From a checkpoint of a small rotation predictor.
Model: 7.03M parameters, 64-pixel images, arch preact_resnet.
Training: soap at rate 0.003, batches of 192.
Data: trained on rendered dice on a table, 145000 training examples, 37.1 epochs.
Rows from block 10 of a small rotation predictor, named by matrix and row number. Rows with one number belong to one channel. Each number is 50 + 12 x the weight over its row's rms, rounded and kept within 0 to 99. All counts start at 0.
After each channel's rows are labels from the 100 images, of 14976, where the channel reaches its highest value: "lies over" is the class under the peak. Only what is clearly more common there than usual is listed. The data: rendered dice on a table. In brackets: how many of the 100, against the usual share in percent.
# convs0: first 3x3 conv, stride 2 (model.blocks.10.convs.0.weight, 240x128x3x3, each kernel summed), inputs 64-127
# convs1: second 3x3 conv (model.blocks.10.convs.1.weight, 240x240x3x3, transposed, each kernel summed), outputs 60-119

convs0.30:59 67 34 56 52 53 67 51 37 59 37 55 51 60 30 67 42 62 46 52 49 35 57 58 75 55 52 32 41 30 50 55 60 47 40 33 56 13 53 50 42 60 67 54 37 44 55 33 32 58 36 35 59 42 48 46 51 88 64 46 48 53 67 44
convs1.30:59 55 67 65 43 57 54 48 50 42 52 59 51 50 60 63 49 67 50 80 67 60 50 46 50 20 46 33 47 38 55 51 26 48 59 58 30 44 49 49 64 39 36 19 51 54 69 40 64 62 54 53 57 47 56 63 39 56 41 59
lies over: die with three on top (25 vs 2.4)

convs0.4:62 27 51 60 44 56 52 46 44 54 37 45 39 64 69 53 67 59 70 45 53 50 34 61 57 38 51 30 44 59 76 26 57 42 28 64 45 29 49 62 65 37 68 36 38 50 30 56 39 31 63 29 48 65 55 38 16 49 39 63 58 55 52 52
convs1.4:48 42 63 73 54 48 58 48 48 48 64 70 65 50 63 43 40 44 60 36 56 35 30 36 58 57 41 35 22 58 48 42 50 50 48 34 66 32 63 43 42 58 40 55 59 59 47 32 40 52 34 66 55 62 49 44 35 31 41 49
lies over: die with six on top (25 vs 2.4)

convs0.83:54 49 35 56 54 40 33 61 48 48 29 42 51 73 66 41 58 67 63 46 35 53 50 46 59 48 50 32 46 49 32 32 57 36 82 44 33 46 61 65 57 43 66 72 60 54 52 52 56 70 60 53 58 56 63 36 65 60 42 57 47 44 43 27
convs1.83:54 45 56 54 58 43 38 53 54 56 39 38 42 27 45 80 50 52 53 51 23 47 59 39 56 66 43 51 51 59 45 22 51 53 41 50 43 51 59 42 55 26 53 69 34 54 45 43 49 65 51 31 36 53 41 44 51 55 38 56
lies over: die with two on top (29 vs 2.5)

convs0.183:45 47 37 38 22 64 43 56 25 29 45 48 49 92 49 43 49 37 47 37 67 47 55 58 56 39 42 31 53 54 46 35 35 45 62 39 48 46 55 35 64 52 70 54 58 49 47 55 38 46 44 55 56 35 46 63 66 41 65 55 55 55 48 52
convs1.183:64 51 51 32 37 60 57 52 18 61 55 44 39 59 62 48 47 44 31 40 36 65 44 65 35 58 48 49 53 59 70 34 68 60 54 43 48 54 40 27 52 59 37 63 61 51 65 62 39 39 43 25 59 64 54 51 32 44 40 49
lies over: die with two on top (27 vs 2.5)

convs0.222:40 40 46 30 55 66 45 63 40 49 51 52 52 60 40 41 55 24 43 56 62 48 47 84 67 55 23 57 48 36 66 57 38 51 50 39 36 31 48 46 57 40 35 45 49 48 60 59 54 68 42 24 52 62 50 40 42 83 47 42 50 46 63 54
convs1.222:27 70 29 48 49 20 44 47 32 60 63 49 38 58 45 50 43 53 48 69 45 54 36 42 59 52 36 46 42 46 54 60 49 64 40 57 61 48 34 66 56 51 45 38 58 68 55 48 44 46 62 60 26 66 61 69 47 53 56 68
lies over: die with five on top (29 vs 2.5)

convs0.130:59 46 20 46 41 50 42 46 48 57 39 51 43 43 55 50 16 59 54 47 45 52 29 43 44 58 53 52 52 36 41 61 47 66 44 84 49 36 27 33 53 49 35 56 58 65 45 41 21 31 49 47 55 48 39 62 34 54 64 40 63 50 37 59
convs1.130:52 41 64 61 20 59 73 56 49 40 59 44 52 43 58 42 33 62 38 55 48 50 54 52 31 53 60 56 59 67 71 51 46 45 45 48 50 42 57 45 57 43 46 49 36 20 44 40 48 83 64 58 57 58 60 26 52 56 60 37
lies over: die with two on top (27 vs 2.5)

convs0.23:45 40 54 46 75 48 49 66 67 56 43 45 56 47 33 49 50 48 72 56 26 66 40 42 55 38 48 84 51 57 54 32 38 55 52 61 75 71 67 29 55 50 33 24 37 36 27 47 28 46 45 61 49 41 39 41 38 42 46 44 49 50 40 43
convs1.23:36 66 33 37 60 46 27 25 40 51 52 64 60 49 40 34 36 56 57 66 48 49 42 50 31 48 42 53 49 55 67 61 61 44 50 53 55 62 71 46 85 51 37 21 44 28 51 44 63 56 53 53 39 51 58 36 64 59 76 41
lies over: die with six on top (27 vs 2.4)

convs0.181:50 56 56 52 62 43 61 41 47 43 34 38 56 38 68 44 53 56 40 44 36 32 53 40 49 72 31 40 61 53 64 52 41 39 37 37 39 43 50 65 44 54 58 53 58 44 81 74 63 53 58 58 63 51 57 67 47 36 63 30 66 50 24 62
convs1.181:51 43 58 51 56 47 83 34 47 41 61 47 61 49 64 62 61 49 60 44 53 36 53 52 46 46 58 32 43 38 50 36 55 57 44 41 24 56 46 39 44 68 55 74 58 61 31 47 71 46 47 41 54 55 64 55 32 37 51 40
lies over: die with six on top (29 vs 2.4)

convs0.145:46 58 47 37 58 39 75 47 51 44 34 40 44 59 65 49 31 39 70 48 50 50 35 47 43 46 63 55 44 56 62 41 24 57 45 36 51 48 60 70 39 46 55 60 50 44 65 51 41 31 61 62 48 47 66 35 66 58 32 60 71 49 55 46
convs1.145:48 51 66 43 45 42 36 43 47 49 39 45 34 42 71 40 31 30 70 48 48 66 55 64 63 53 68 49 51 59 43 82 57 43 70 60 50 50 41 46 62 44 73 50 59 29 30 48 63 60 50 61 46 79 28 55 67 42 49 58
lies over: die with five on top (27 vs 2.5)

convs0.177:36 65 50 43 55 42 45 72 42 59 52 47 47 47 38 41 51 53 55 54 76 58 26 48 30 57 42 61 48 50 57 60 54 60 41 40 53 84 56 42 65 67 62 47 52 61 42 54 32 36 75 36 41 35 46 53 51 40 51 42 40 45 42 36
convs1.177:80 50 51 84 44 35 48 60 77 43 54 28 51 36 44 65 79 42 60 47 81 54 46 48 43 61 34 60 58 49 45 59 42 70 69 73 64 59 36 56 63 36 56 54 26 68 44 62 46 44 48 54 64 55 45 48 46 46 63 46
lies over: die with six on top (31 vs 2.4); die with five on top (30 vs 2.5)